python train.py --encoder_arch="vit" --encoder_patch_size=[4, 4] --decoder_kv_group_size=2
Rows from block 3 of the image encoder of a small image captioner, named by matrix and row number. Rows with one number within an expert belong to one neuron, the router's apart. Each number is 128 + 32 x the weight over its row's rms, rounded and kept within 0 to 255. All counts start at 0. Numbers have three digits each.
Before each expert's rows are labels from the 100 images, of 14976, where the router gives the expert most weight on average: "top examples" is what is common among them; "colour at peak" is the nearest of a few named colours to the mean colour under the peak. Only what is clearly more common there than usual is listed. The data: rendered dice on a table.
# router: slot weights (encoder.blocks.3.mlp.router.weight, 16x128, trained with AdamW), inputs 0-63
# up: expert up (encoder.blocks.3.mlp.up, 16x64x128), inputs 0-63
# down: expert down (encoder.blocks.3.mlp.down, 16x128x64, transposed), outputs 0-63

# expert 0
top examples: dice: three; green die; teal die
colour at peak: green
router.0:149069189114078160110093189123104095170132134130148101187133081131161126119104084091084141130086133159091160157150151170152121166098190089092149158137133109160187122111128142176122117180105143
up.2:127188139128111079109047119116117126138124130207118159121159136143079149149059184203137108101126150170142114183118103118073135112133131130155139169085147112108138158100101121083118176178109111
down.2:165064130096134136163131149113116054085170160091121123106113158087147131127129093112144172126199128123149190137135151098114161193098104130119148150125141138151148085189092130078129093074154112
up.3:138121074120122123128123117184120132088124158088103106136173114171140140090188142177120081161161139144086084134139152124052125170156175075166122101149150095093150187103104134113166124134146063
down.3:130108157110086137183128113106169175155146104126170106088095144078067109154089068118069128137143140115166152081117119143151150090141147195138156122108090126201134141123148092124137111164123159
up.4:179082126117143142129128106063121149175184085088175127183087158103134092095145149125155084133102128154046146197097089126148133121100148153110139091140131150118130068083188193100139130083162138
down.4:060153098133095106110148171186141159124116156171095114106156074147102186139112071128159091083142142105181116074096122150148091110139098132161108145117164087101108160154097111165162119127103078
up.5:169153123088125141146127134137090138142096142109116169131132136136175102063119121096110097055120118197124110121139090150126143087200159114108202082142115097132106133098123188144109077162032146
down.5:114083137137139148120160140138123154138167093121155104107170165133086115183095132139077177205121097126172185150060174115095076096105146079149101121073091143116159183148139085130161151132149089
up.6:113154114111115136114152174114137174119148145113141145072096084114128105134117136132181167136137057136176131118162086149126131205145150130136148117189149087138118122185081198117185136136146174
down.6:188117179138126171092118111115156077143107066088174200112167151023135202093148122091066107140102171094102093095120163128121141105136134199130137146125120127133152156082141049085105132131119124
up.7:091140077053130110163192126175095125062158118130180169112162101171129156112046183148104125132100146177097111164172129130121120170157102163120115141139175072151137122120122117128117101141154129
down.7:094117137186127031101123142077127116130066143104106150091092126130161145119152037078075127135136104063146151097153107134160111078123180128188108127133067131154123099151117103130114110153081130
up.8:100126072177146148147110167100141094096035118088066103158164168150136113182115082154110126113159171171118113127090126102090129141125126165127128115160163164161104076145087223078143157163069104
down.8:118149172125111127083174108125074239118197107143192165112113093161151125048144162112124122142124085098135151126112077144146122118116094107135105118090096084114140167081164088160114086137119131
up.9:113067131121113129102097150109081132131106092128145147062080129137141128099084173144118121155175147133122174126140097087141175102099167115127139137124128131154163086092094189132086131197125105
down.9:117153116159144102099194122131182144142123108113093079107137114155172098185198108109090159144111086120131138102138187150066114107129120139126088131087078114091136169140156085103168101108161165
up.10:166076131135110118132075093145097168117105121070138127134126136147079086096096152155169065141097125071173105116077127079070197101064150077120135167156167131099146113159098141116115131163075119
down.10:067130114100128127139185147110145126111140121172107144083109145088147156163113119040106126101174111106083157145142171133110100189138127130175131117089101136105091079115150136159124102067169134
up.11:107086080142147111104157120162179082103152070177070107121129148142088078092133106117127108148127128084152111138152164120063095103130117115110142102139118154078124127151193109191100146161138111
down.11:133143168150137148150150135111116115155124139138156119179127099117121134135149105106110159131118094159085105099115089102193165061135140192143122203136194164161133161117112145089163110086179116
up.12:102152118187121136128145116104113116075151208113162137134101132141120152096127116140117137146110131125107134118184128084159082110108169152165094113189150126181156092125112113125110115168150134
down.12:102079138124100152104116159164184168152100051113106098109158095137156124141109102117077082097108173171137114113058109170123161104139134101133150109095098094089104141123126128112135126083075137
up.13:184110156152118111088107116156120141087130096126170145152109096143120160085124087120150117087093125157170125141135120137150131120084202125114132132185129143138082101081142169155099126083133144
down.13:074121078124148135124155102147119122167156142083055155148138130099109140160132121082077112105089155114102088104104139161094109114199120145078100167121151121123150116168137091102139128147115132
up.14:169122175078138087072134135141120106133102164135119136103107131126139112132123090099100109153093164145178140101097107182130125119095164103171168068136086175119121165113166129106102141165098176
down.14:130167112179158147175150127183142125105113086060133086132137122126184121131121151155141183137149069102069120151112164101175104123163111127106126193164140079114112090161127108195139169119143036
up.15:137141138096136140093119139157127132127155120167123145154182081107110109157138141102121196149142114058148140118109116105124104137121168153149145097160130169112078124146065190140143141156192189
down.15:189116104129063128108195101139121116129158163115092141103125153121123131053105180137179076109118134136075109145177117192193131134162104138152161116099132073144177119104152016080107169148099102
up.16:135135117133124131207104176112131112132094151137174077063181187161071130146190157086152097160130127126117131101145186084135159101099108148118082137108187198126132113178175094129131068153104158
down.16:134088138225147131079170098106155104079155039127140203144173111073152082118094081130112104071106150129083147151108127203158156145140120152166113172131107131069099100134114169126112149092147099
up.17:141077101082148130093128107106192099150098109185138101171099154111164110132143116158197131147136125135102144161088159173149098108167066162136129130119114067156067193198136078118149121137099124
down.17:116127152132160100156118129132078151066145145131115170101160140169111143095083155091078155120143135168110109173133116116135150133110130117133107144154159206140154095147167166144134144089149149
up.18:180098155144158119182176125099152066135153133125146138100118130121132071150088184163104120161115100140161111181084121064128144133171122081111110182125153093113127178140124203141134142088095122
down.18:147103049109145114104126075068040122120080140157121067138110133122133168160124101099124172135133093119132121072160130168132103140097095126049103109097056103173120063110144123128116128140147159
up.19:127134190135169149134133082181199092172206118131135102105115136127117105100069091082159131111035090135148105059144141128115131153148114172105110085157126111162110105158134101116122127122144153
down.19:162125125131078120113118208087100148121069141125103099168146152179163154180162183163116148147137169125068154179062125068148138150131114112150141160120116167076150083086150130110100134074115128
up.20:153196117114092158133142106104122104158130114173094160163102080157155152077097163134146137159143092134131178088117153136144128113152139164119151119081116161107088123072126101085086160093067151
down.20:137084157115171120124139133111156168141153129086104119078161124090084106119125097126183155121135107143123103120087163143117130175124121100111115066146107137103108159186161120147179081150157095
up.21:114154135128135136106133159131148079128141088135121096108091084139107091126141141134108109182146154074119128158134111086139124068153092096165157078073136176135184112213116134163127164132125151
down.21:082118115106147138146118098105131163176118141118087156123118148166096092116106128110107171094108129166088157123115120138089145185118147160114131138136103110063042188108172135148188097066135157
up.22:069143140164147115116082167105077159061194143099168134158150132118140155149177143101106154100094150096139204134185150137155169141124140081133189134182131136149162142128146088111134198142151135
down.22:128186189078141063106107164131209121183099102154116109110093108155126099123117152154132149185124144141116112114110153119148141048123133150131070120047143116100168121164152142160135087081121133
up.23:103083181132122106163113143131091120068157153049146109135094142167145141183151123151105088121135065052113101091135155099105131151152103176087187092092138122134119140169187151147122126063101133
down.23:123133102106109143088185111123168172179114133188103136178109076151109078077148120135162120177123204171156167124100080179158083154125137078133089122149168113132130087142072104165148098160131099
up.24:136108159145125139152113055091152133184113168106144180138129142134127168181156107157155112142162089144129138102135160139133090173104114117137092136183171151178151089136133117104118104157163192
down.24:159139084142129150114192150175110103088147047106118116136134158101132157122130147139112222102097188111155106156084143084078168100124176162139162143071131093114151167193105119133120095144154117

# expert 9
top examples: dice: one
colour at peak: green
router.9:137131084141128164085151114168108203133159111105114133097130158141115137117141154083086159163143074073159103156104088134146114180157140129151181081131100129135126114176091074069082059181133115
up.0:118123093159173104105123147133124188114202122105139117158070124180047135138089162074170105157084136138152172167125095149138128152107147115148114108154127094146096098179095165188061069114155162
down.0:166121109118142162158115045121182109197099158178099161153160098124159139117139126139096156085124156153102095157140199067147121136126096105159107148154111112113195158050120139107219153139124087
up.1:164127140142128100132083155147133134186138184099089101068111187171138110116112113190052195145110147106138116149168140128069163171098100140119176122114169129130109105115133093044124111152161071
down.1:083098101145176133148168083072144140084065111149170189184160087124170177154145130095186073113113131119109172108073132107151090121184110145151082133099084127096143114132142105180146143109155176
up.2:097157142109135109195122139118075149081157102150146132174092174140173164112112123155132124151170102131109122123149109119092144066121167131107096115123177096096117110160113121124096137110045129
down.2:151126139112165141129164118162122125125110165088121112102202078099131118096131128082124179149113126162184138121157117141151146147084117122128175137156103146153119135117102119124173137130180208
up.3:148107131182076118120159116167170095050121138112124145083143151112121161176141210136104141118148125116126145126177126140141118124147079099084140141110136057122163134161143141081103105131084194
down.3:104164104125141114111150119125118143159138134128130208139102127158181097140122133112145150093146111129160185165177131136108156126146170174132106142106148111121119152146116154061097117140137159
up.4:055088077076169091153159068150104148127195188082104108101188119103139163098110136088087173070152108132122134163138065170084101092130126105082152109134089183128111097083123128124121098123119175
down.4:202164159119081150130110169157127130108111020141079140159083092163139104165092178126114100158134135155066168136076190103129183094102160161201126124106146085153156200106143129129128164155077106
up.5:136181116064139111158161082138120145123100102111168142163118158124147124114121114128149134182144129103107133096165147122111113082124183080157139172142159153094150077115054149128158115104065132
down.5:132055161143133125102120134096103123163159132119064118088136094089131129150070155102142146150113114167158099129071136117112168130125115193134128124120076137053073163112153085146091162131103168
up.6:101156125098113186182127156120112104052131100118143151146142129109115115139080093097111109122136184134076185136054161103153126178144115123163142115115168081169109074125148167084157110116114089
down.6:170152119166153110087170067126121166214134151121106113132122167155157131094159193123115106145139129061139113162173126132101151136102151131194129114104111169098153122149144128104091163125159147
up.7:072161175128114155147101111164103103123114126158134138169104070099153164093170125119188139153115225103096130093139163136102117099098124170191136144100093115119117115174114151000147155120071091
down.7:161122100126179118143131104098153150159167138134116173100158171124104100136057128151085144080136097152146165167090121095176138130157175076076101144107155130096152134091126104255085120134183185
up.8:130087141058165114172109086103165153064164150107130131155150156137110099085131091100134089128092099138110097117112088123082110121078164086134127124132160114123106139077095179076132103136108144
down.8:113189106110091160099082180166130161162106095132149117083131147096113129172136186162152155129132183129131118148107132092187168180180102158122193171153113193102095097148175064182111106137125197
up.9:133114132140227135136112085130095136117132166119124107098135151160118142115125115142142073085174165175102133147119181141087161143137119098127164111146137087134100112124059108146105191091086145
down.9:131167117177076153105105129125153127139109106144138166198164111081126154116107157097104125193144086085113151133115106113115093113101150147138139102096079178108131153130221201092169123160192111
up.10:144132158132091122164115126109180108086143170134081149193156140108182133127102117086074128153113136055138079098125130105123113202105154174111116126152135107203171159167134186159114111160155111
down.10:186207081160115169164116173100111153125079083143184145140119104180091137106116153194108109079118153075131157181152084154105098152109099079193131096122090193117124069123143080104138144162106099
up.11:132109155136109116164074110168136127104119121143144091114134135153162124151124127112098146138158138098124081089106120078124084127101124202149121075102139187134158136142109126121151158141069135
down.11:146127123128133124115186135125139133171119154070125121177109122115094098130122093139112105145092165136144169106188157141129132146161144108094133112178089085136097118135115136114078103120130086
up.12:102179097124161152092200035147099161102143120165162164098160128103120180139146152094136118130160113130121134093157127125141126147196095111168130131127153159104102161141157091171131114145100119
down.12:122108101143108165176089191133139089153140117092137140140098140119151096079147120163155201078116168150139177125111139106096082105081158121091175109125136132140137118124134145106095178105145169
up.13:147107096132168123166116152106134130197121127129150103038158168145140143134075190101175140171181112128127112100139161115098159126164166077203163109152131157102149122134163105185106096099076072
down.13:072113179153087120074154096169100091091138140122139155167111070128159084142145069096134133112121137108148138186149126103145068060162052224111102094106116105152090137150100139088137119169169169
up.14:103168100094119102082082170153053068146217145093116123098098070122107116104109113123058103115088134165128126137168168083158146151132115162142164143101083167159159125177163173126117110159163147
down.14:153086169131124137135164097110176175138075118155106113113113182132174108148171131170227149084126172106121138109122086173077157080130149095130117086152157061130139114137108113154110100083151131
up.15:113094150123103081158147128159147111163052170180124108077092076129180142145072111118074136084121141119129129144108165124132148107075166138173147123129150074078146135078084136154128085135139137
down.15:109141114105172141109083101081116119139109102133126161157199164097109109093161125126184101185111150100111073090157140119116107178173092099133098128134091187134170126148110108155148182137139101
up.16:140086107105109074155101106148176189152153160107110124126079124192102110100093129117141127112116125163084141088157071072099082199180116083135174154135148136101152140111119117163104149139103113
down.16:197118160154112166082171125151083115134096170140156126115163124095108146172152165131181104153157168124159106155090156165151147108113198116123123095091133121152098079146143158101129109151193129
up.17:113111175112151136134126144131159121123162079164120179119100108102095086099150105065103109112149209104140156143200171102180096095141150155101107126114117117117164126145139110134179155168147129
down.17:118129105134071102099141131125129152145119141147102097199129137117128182148102082192114123177093115062129109093113138166138176162050097107171137111079117110092133151106124158139093159135095134
up.18:138137164153116104133181144122148109145105144146091136121153121178171147162113078088105089155100117147099119107145178131164101230079153117119131108089185131185099198147135097111114066215136126
down.18:168156078092155069127065155136125099065144101108188127113147175123120133129125168120137153153134135123162133110099094091117097083167114171151132106155103164090166069162130130172149147074125082
up.19:118143111149104144112125151120144148185071044134123105130180130079101127137170102156097162132140126171116190080163136129080129087102121105123128096131142118058108153173128146066098069131108101
down.19:140094137131185167105113104108093137106166190117105129093085129142134143109127155167127085156179118088098052173054113081174118144096150118086131143106141116147139147138075144146077114071143128
up.20:145147143132113124141186141128130161130137118086219164107146124114124188118094090084107101136193164145095168139141123105180127104089068184166155084141139126165095204094098102126090167098091145
down.20:119132125132120126111142117157121091168066183100032135125137145123117102104223129156184161097108101086174159167119154127124097063147161101109122163127108157110189098154167114111147102175180095
up.21:192111138118119063092134077133083166125112099111112110159108092106149112147098142096102113128137107101141135180111132074114100170143144139165098189111161101146130105130150060105100174131108156
down.21:138137133162105226131137190099169177109116117121136116142061122146113170143174152151108166097118132157211158101118154154108134131122140166070108104121084156167114162131112145086119050178139112
up.22:143131181134158103104178137115159123104117096110176130124118194084113061170189125111131108158145109149145154225158140095183178106132097156070081159094135082174064121173132139111133092109136183
down.22:150136141185079100123090111191095116175147145118128145096103059147127169061080100114166161102091132057153145102107127131138141176116169137179194039136122113090137111095118116138092148110144108

# expert 3
top examples: teal die
colour at peak: green
router.3:135111181094149138071149146139096170096129084140180077139147132167079103123077152083183179107081152103145158142163136092151118190145149132105132103124130092188103166116157176095094155182121117
up.0:148111125138112118149139138180127125108215106095139123142150105113183041088127137119136098099134109175071099153103138108126176187147090179131153135151123110119095128082107173108163133102106154
down.0:122112113116095134076128101047166129153064175169109110098077116139064187136161104127106137139088160062148131122104132102115064129135187091124151088098105120153114129196154108093096127143165127
up.1:131087080077120146164084162183122117101167119087141099153110114160127130134142160096119202090089142132161117201128166135077122130131147158152197121136044106141122110141108139154114149135152068
down.1:117156124136106125123135142076145157191117121187109119082150104138161090138118104152125072183163112097133152055174131103127145115144168121156086111146175136087123182102121116110156100110156138
up.2:090100206152147098188193167210088164142186175111166139091159133110157097177125118108112186102131106088149159149084136114121087179087104074158165116132168128129130176156135147092094128124173074
down.2:122146057167083152124115084045127089093072088122155094152163147167091146083138166142099096172143136100109104101137116117148175086123141148123095159152078091137103166051124128162134128160054163
up.3:169191108172098147161172117140177133138143146117165187134114138160123141098092178129154094108111150139175107118086178141128113159131131114127146142138116081139201135169165132119136094089159062
down.3:078094124147120131077063138127081077137124130057127087133095099122112088116134096114081168159156103090105161159178033104153137127148075145149110117114151149106069133139101070183121169127114147
up.4:147214182121113143119157127074128106153176091092182111093159081161190071095176096128203131166130131131077168135111114147127155105089116118143132065121115106103098142101160146123144136145116187
down.4:123075101178135063130139154180174150129060167137096108126107207135066183162116160141102133107131112112212071130070153082140110146151170134105152182105127120130169138139045159156079090103117088
up.5:167165170102103170121086138157176053089142121155099139131127098133083118116098133101125123139159089118163093101108158089134089125103104141116139108164175074137066141131071189158154164156112137
down.5:074090066078121113134164115094093122151147156093135122136145125142162132123157179215159162143084157126121169154134131141114170131185139134112109124131108173162181095170136082119154080103137161
up.6:075115148141110144118102103125149145126146093153106134148143099172190102146186123118117151123148121160158122193096088183132072097134123115122125142089144115085178153087130165181147144118190163
down.6:193119141103149101158133169161112162128158178129149110111097138108070150102071158148144117151109106107084157137120161119171141135149120130130162142141121161098101149136112122108095118127122079
up.7:163076147131106105101100148151152108148087091129147141089114137134061094130082168152138113176174145134169116093125163067138098164103114161053111141138140099077087106127153130132077093164196146
down.7:126125116144116169160186128054091145116138206160101101146118120132136167128155113111141123084100106088093125148142152181097138072123135177130142115148107147204160104141131112094117129083067130
up.8:072154117086137141109083080169172093088112140163123130128164132136203079106160176076163136181163101105097156147082155100125113117132168115136094099130085154134155110109171178168174106113157144
down.8:162126164146128109120129214077087161164118101063146125145095089114094141168102069173123136105107150150141102130131111113124127138163125166166126151125172094122116161144095098104085152142149125
up.9:124115134129109165112143147180081121125166122113129159165143108086156158118088128169118143056119127110166138112105121075125078143086077132126135135113108138111139129155140108164142109161178109
down.9:161166116112103090160114112147135126105113106071154084100113164132115130090173149115146137118102157160112131094186146141172161095130160090135139158155208125148124158119112114121118173105108156
up.10:112138167114132104113148129094109099112068132154172075164108143132158178126136136053122140132105100132089085101079159125112116082139136125086093068113129115108122148104119158130111112130164158
down.10:143103122105130137113128079143171172107171129149101155133131065127063072110135076169129134095142160139110181154145082110141116181102151125134160193113103113136084107141089151107143143174108047
up.11:126140105141155151136157072130169119145099115131080117090160081163099118160151169124096122145152038132151110141087080113136088138119104058121154116088145151141071168152112152106211128114132117
down.11:127120159087138129126127127120095094093171119134166127136096153081160143059102097132165149137128126131121148109130134094179146160157104156136061148103064133102239132123149109099057160155106158
up.12:084091142110165110218081112150194172080075136122159146160105132105089175082142118139092100102168134132148081171129133123120142158124131125109133144136067188179128183141123131140095125165134165
down.12:191140117131116183080157143097110067132161162118142109127159130119168050141149082143115177145114116101107115084146134124119154107152094119115110137145144095138110092136160143138126113154125096
up.13:164158087205115155111169243108108145160153159159134153123123072087097104105175232109139128107128130143135116101139110095091183096159164111131135107189165142152135120124090142088160185146181191
down.13:169124121130119140073144121136077140129162134159116186138103117149142109121108186116128199102172092109109103122140135157108118161103187169116110097145161125163091097122133153020087118178138121
up.14:139172148077135092134150098146128116132154098117079148138138102141114149135160143180146075134117101129092158147132148139153117184114080148114141191063073109161116182132128127148130170179111182
down.14:157119097197101161144180181112170134132089124122161067103121175142160133130135084146141163122148135124153091117126084126151121120152110147140132129122131155115111145123159109043123153099103132
up.15:147110092097161104128192149092089073139094108129127124100130109077115178122185080129163147061081151139096145167095092146137115099110120125093176100080119105074054232185149120099174131127163092
down.15:162169195131163129176136060131113138123163157086109156118087199143095118137148166125140109063142120086062073090139141094120156131162137152142107142124168171147170093110092123135120153091062149
up.16:090155156140114118147180152155116139101108145176173115120129139099113185130168174128201137115109123132161054154164145139073176094116133117098091162055102079110129127100140115078062104144080186
down.16:188085075150135123087117113103144114142096101119087147116131163147149175142069101123118142126129108134084197099118142106108102192131081166090182134151148185151099122134082166157165144145187122
up.17:081145158144115116157149143100117154156118120135153154056124140088105077150162160093156055154112179120096126129166086165177130111100157194172150124153108144145099143126114190080107213115118109
down.17:118146131164163129122125125153204174118109132163117107157167124157150123087145081171110190098122091119181126122079145079111098132146111088093156140087096099116155137100124124170131088161139132
up.18:119087094152150166169085110133112107115124125156115132112140095118109093083144132103180118100052084159136141187114133149107149127148137100092103152163125119201134160132180060146107090088126084
down.18:109194128114107105107110146117147141127131100135136120146154165109116133138108163136109168119186129128109088113123104131163116184122145178156134073092105161168111147167096172076158144105119095
up.19:149153173130141163151155154144081140159149106138140117060098145131043129126125125140150125118125142137144128190081123128174124143077102127157160183094111123129129153147176123166128100111132111
down.19:084077117173121145089084058096110112100117149116102170157130138128197118112124164101099171099157125082165097107178162111087163134189124105093102078117124115126086113147133155106072146173126145
up.20:078116119153121095155119103112107132125135072124165103127132138158156195163127140120144149138139157084105147132145105170130135114167160172066132197106146144163101130103129112153129130144176141
down.20:205144119074109151097111154159120153104141147154046168177080134137143111131145159089088135089123099161100058119093150099126141165091124099179141059125073121114123111105157108091115120109141125
up.21:184161096106099144133130133143135057174119147120158158112129143069132080130167140139094114210108138147093211129164174116138138137137112168112155087100119144092145155137152189135142112149144149
down.21:061110160126159107130146131096131122110066121106110105117152116137134127115135080146165135113160089106132094153087106086129126107109154137110130135157169049107191122146086045125128130090132085
up.22:106184042147043136155162117176128112151058161127092151099094104114072148138133198144122080169114088106170116100150126122149151123146186137134111163134097173156136095087111063080141149132119137
down.22:120122178123122068160084147078144154172153105154148073155182114114201094086114073111149154113144153170110090129104110138113126137133039154107121071092162168105180121128129109129122084145162144

# expert 14
top examples: dice: one
colour at peak: purple; red
router.14:147117118122113130176182138131107080100096124129149143177155110101195115163176114099099138075103113141071150125104103091150121138125195125147152146101111177116073189175123118113172114107105164
up.0:105141138190103151165113126147089132114117158109153116153111143137126095159098121113151173052114075125148159107160084065094103188136127108093151104145113159114161187096137182112143170112130197
down.0:205148125104123150135138137112165106140142175126142150167146081125170182173165124096119105178112157116103083131130102163121122080202146123153138107110172147134143129110124129093056143134114133
up.1:088149160119122109136186113065155101159166127098112082116139094109103090182069111091112153136111102113107158146081142145099149158183147119115065133068131167128141084102110113095124119144120083
down.1:083110140138111139066106115139085172136159138157170108173099114147132148096125227134114154137163160089097096154114154149149131125068115095170126151189095111131163151146114122117073125147164165
up.2:160176135083118141133138149124101126117087158154097158068096084171186134155176133177121104138121090117134093077162126060094179094168180178126178091150125133142052162123170117106102169118117135
down.2:100102108213094091156115106099169142068122132132180111105128142089099166177104103123161151110089123190114127085099123162142093156108124147160110139089143082135150090138100131102104073127141126
up.3:135119150090109123161130159111050112123132155131134140135103107111139202128112088097112158109138126164120099151204170139146116127132165133124096106168177113110156149111143179145130189098073119
down.3:120075101189193112122124112172154132149132121189069143115162134138160095099137112181201078163150149155159153131099131087096084109125083137154179164124085097094164066139151079116109112122117149
up.4:116119097134156171144111166138091137163130153120135161195157103123141110090122149160097165080134163086114131082107096135102169141093167065156140162140136144135209172141077146166088139113159107
down.4:100090125105126067088085076124115122139159097097111140094089167087100150135182171098128106153162157169125189134116117202151085146137127144067124142171075135118096111114100110067132110105171158
up.5:144162141101057140124205141132084103153113082055137093111099100140157217129168138194118112109108149127114131154060127170070142148086108131044168142105146116074140122140180123143171133133155138
down.5:071088083171140126102116148078119125095140147171094080141178143099080109125104125101123126192146138105179196115146138143157139128169095070158060109137171105119100075131097120135123127139110140
up.6:141189107107113127120177159128166177159111090097139148091133059092126096171129112114178096111132152138108161129126111134136120097152108156044099146200123119083098109149094127146171120080093083
down.6:085101170141117118114094114151109091189133217143058070160165170142110154072064112116104186144139115157177132131148175144183119142132144077131128065128178131140189124110126149139133157221095132
up.7:175084134086153097092187128146116139186129100112127131102074085086084152221117142154153083131133121181145109144094118107075143107117154127082153145138112151107171149088169078100194085132127171
down.7:083176098139128154130068138136091150067093064097182164124134136077181173123143150107112091135085137083129124131169128131115118137095090142123121101150129149153089076156074173139087111151121098
up.8:094118101102060115126076150107082129087126180170098101157121134139108106089115156088098139143133113124065126175161106051091152155176142086153134131225098156220155098150127106131120123125134102
down.8:151142133137161102154197094134127141117141067100122180104159151151163150139097156129167115213094131082085136095072160158164123131114154162106114100070153114086149160079124059061121101106115129
up.9:124087115146162111143089122196091102144083103145130166160115048157139154117164170176100127197159154119175112165140115084091100096136189127153142125156137079103093099098153143168111119117163124
down.9:168132085142186076132108156117144100085164091149149085092128165075066142138106146157145076061139136175068075114136185128157147114111136074107111075130123106124113158151117104086137132175160136
up.10:147124111174176074070143085096096134134097102157110176178170095140140122122187111155126134160114113152114165125070142141105098124128102111111073143077216105107198124128152152170177110147170137
down.10:152157146088090157135109103151127185163202090112165112097069135078155107134091143096109126128159099134103100180123072093092133142089143117103161121158071178141113183178064113150154178125113108
up.11:102124166123147134151120137184161078115110123109131145181121139069096109164093133156144136091194136090129078134078092118122117102102161090151114185171164142086213175122192169101162180112113137
down.11:170108120158096102088100089140129174149121156160138084082146085177175155110130129176141107219160056117156124115189179139119183153179087155118183051123079052176092125104129138117070099177147116
up.12:102151089143086205147158095171116148143121121118131132155174147141118127126175134109118154151212113172111145130108128101122116068121069166137174155070077139036164123153133217132106140135115139
down.12:094104180125112113139084161130127097119137175135083117132070132148172097165065104145124105125035111128161118183141113122147109130098149092136070154114177113135080130158118067133109129103137146
up.13:167170140095103067126070114136137141137148156058123145095066106150086149102155106164125165095133189132153103215132204123123186135145133087168108153110109095120116138124141141164082131106200142
down.13:093118081202183119139186115126119069124111117193112173107139167089118108101128104123121097097149145149136124043119055148111160158153136165128111146162147119107140119132076085077135156104048119
up.14:131108173150163130155154112129097088127169162137134121088138087135131121105143147112122127121127117128178158111112062062042184145116088134094176132083105130159100124117118120141089092122150159
down.14:143192135159102130092110166059141069071109106111130174122110159096187151155086106084130100138080140181103103150157139157158101134136192110174099147151108144151163111179138162097151166106108100
up.15:100146151079156156144090148148093186119129214224120085100100232125170114124130115115090098124120127124138103096151108086137148128095170114205157115109120120106131179135147120154141100180110119
down.15:155179109172131080128138143179175122108150054109164189158129062097069171097143176144122101098121139149176074159110138119138106104148038166097092118146104173100132141062118124122154113063158117
up.16:119173165125110108098095123164130119123162118137108180106149102117098205083199164108131151092147148143158082143178183142140093090168038162157099146155118130137110111112149138135113133116169087
down.16:124156093105125164131167163082170091138083175083089159064078154073171060163125080184115184137144165123120136201086071167128127162129189111071113121122170129106143146150110110101171138151098134
up.17:081055068088159125080112165125153147087083091195126164097117143139129184155117116143093100117175142166163116145072058094163130113112104092150098079128153135172123120125139153182116027152144100
down.17:187170117152168146140163139160087133084164134089140137161141170142147091095185140127135100121074143082117098137171181144103169157105094133094182135165065191107164132180088111079207136138142169
up.18:056137142195171119169142109062174101113121146120140137143145136174146048114112101131109115153155115123100123134098112104133105162138080144128140114103118150160158124164078148162161069171135122
down.18:096138154063132142088106105157077151163111061100141100106043161103111110141180118125119134092131138101149143035152132167089132144096132126132135150179170135149123139148154166095100132150151152
up.19:166119131110106048113105138167128126163181167118175133174100156163135105077057106198103081140168126152109114149150142097156111144139099158167138144186127082132083104120087137170132113100144115
down.19:104114109100180130165166104139140124100082068164057129124120110133128128164184111087113207106123138092122107136133141177088124097104135161129151075110145172102161120106197080122175153155126121
up.20:149121129077195137128159152125114145117117184125144167096116157142108079189108172111141187089111137147103049104092196087127112141150106059158138082134088133099141130097154148156110151079074143
down.20:144123143218102094091074096133153089189143039116100096183110134153139133139155072110159095098148109107137115140136073153114133107120134160082130127112122059191108127136133133152115090137235117
up.21:127125085118123134169109105126176165061140098141131128120105114090025190098172113135161088136132101182126064149099109163075165112168131122138123076115108093075129169199141155162079092100127154
down.21:147121153108151146138122142092146107145121185064126104119116140107158138066182164129079144091115190076137150150124155101214114148107097131158167126127103129167097179176126102180161108139144133
up.22:127155050163102103160164140065129091143156187127126131093100101134137180060087108080111138067163152117088121109081163105128147177116123083113124096161091108132170155113091142081159150125130059
down.22:070159127112132121099070136163201109131085092170092103138156144161161106179183142145088160151103136137161129124128151163156130143146079130140132185099105154161122110109138128144093078136105213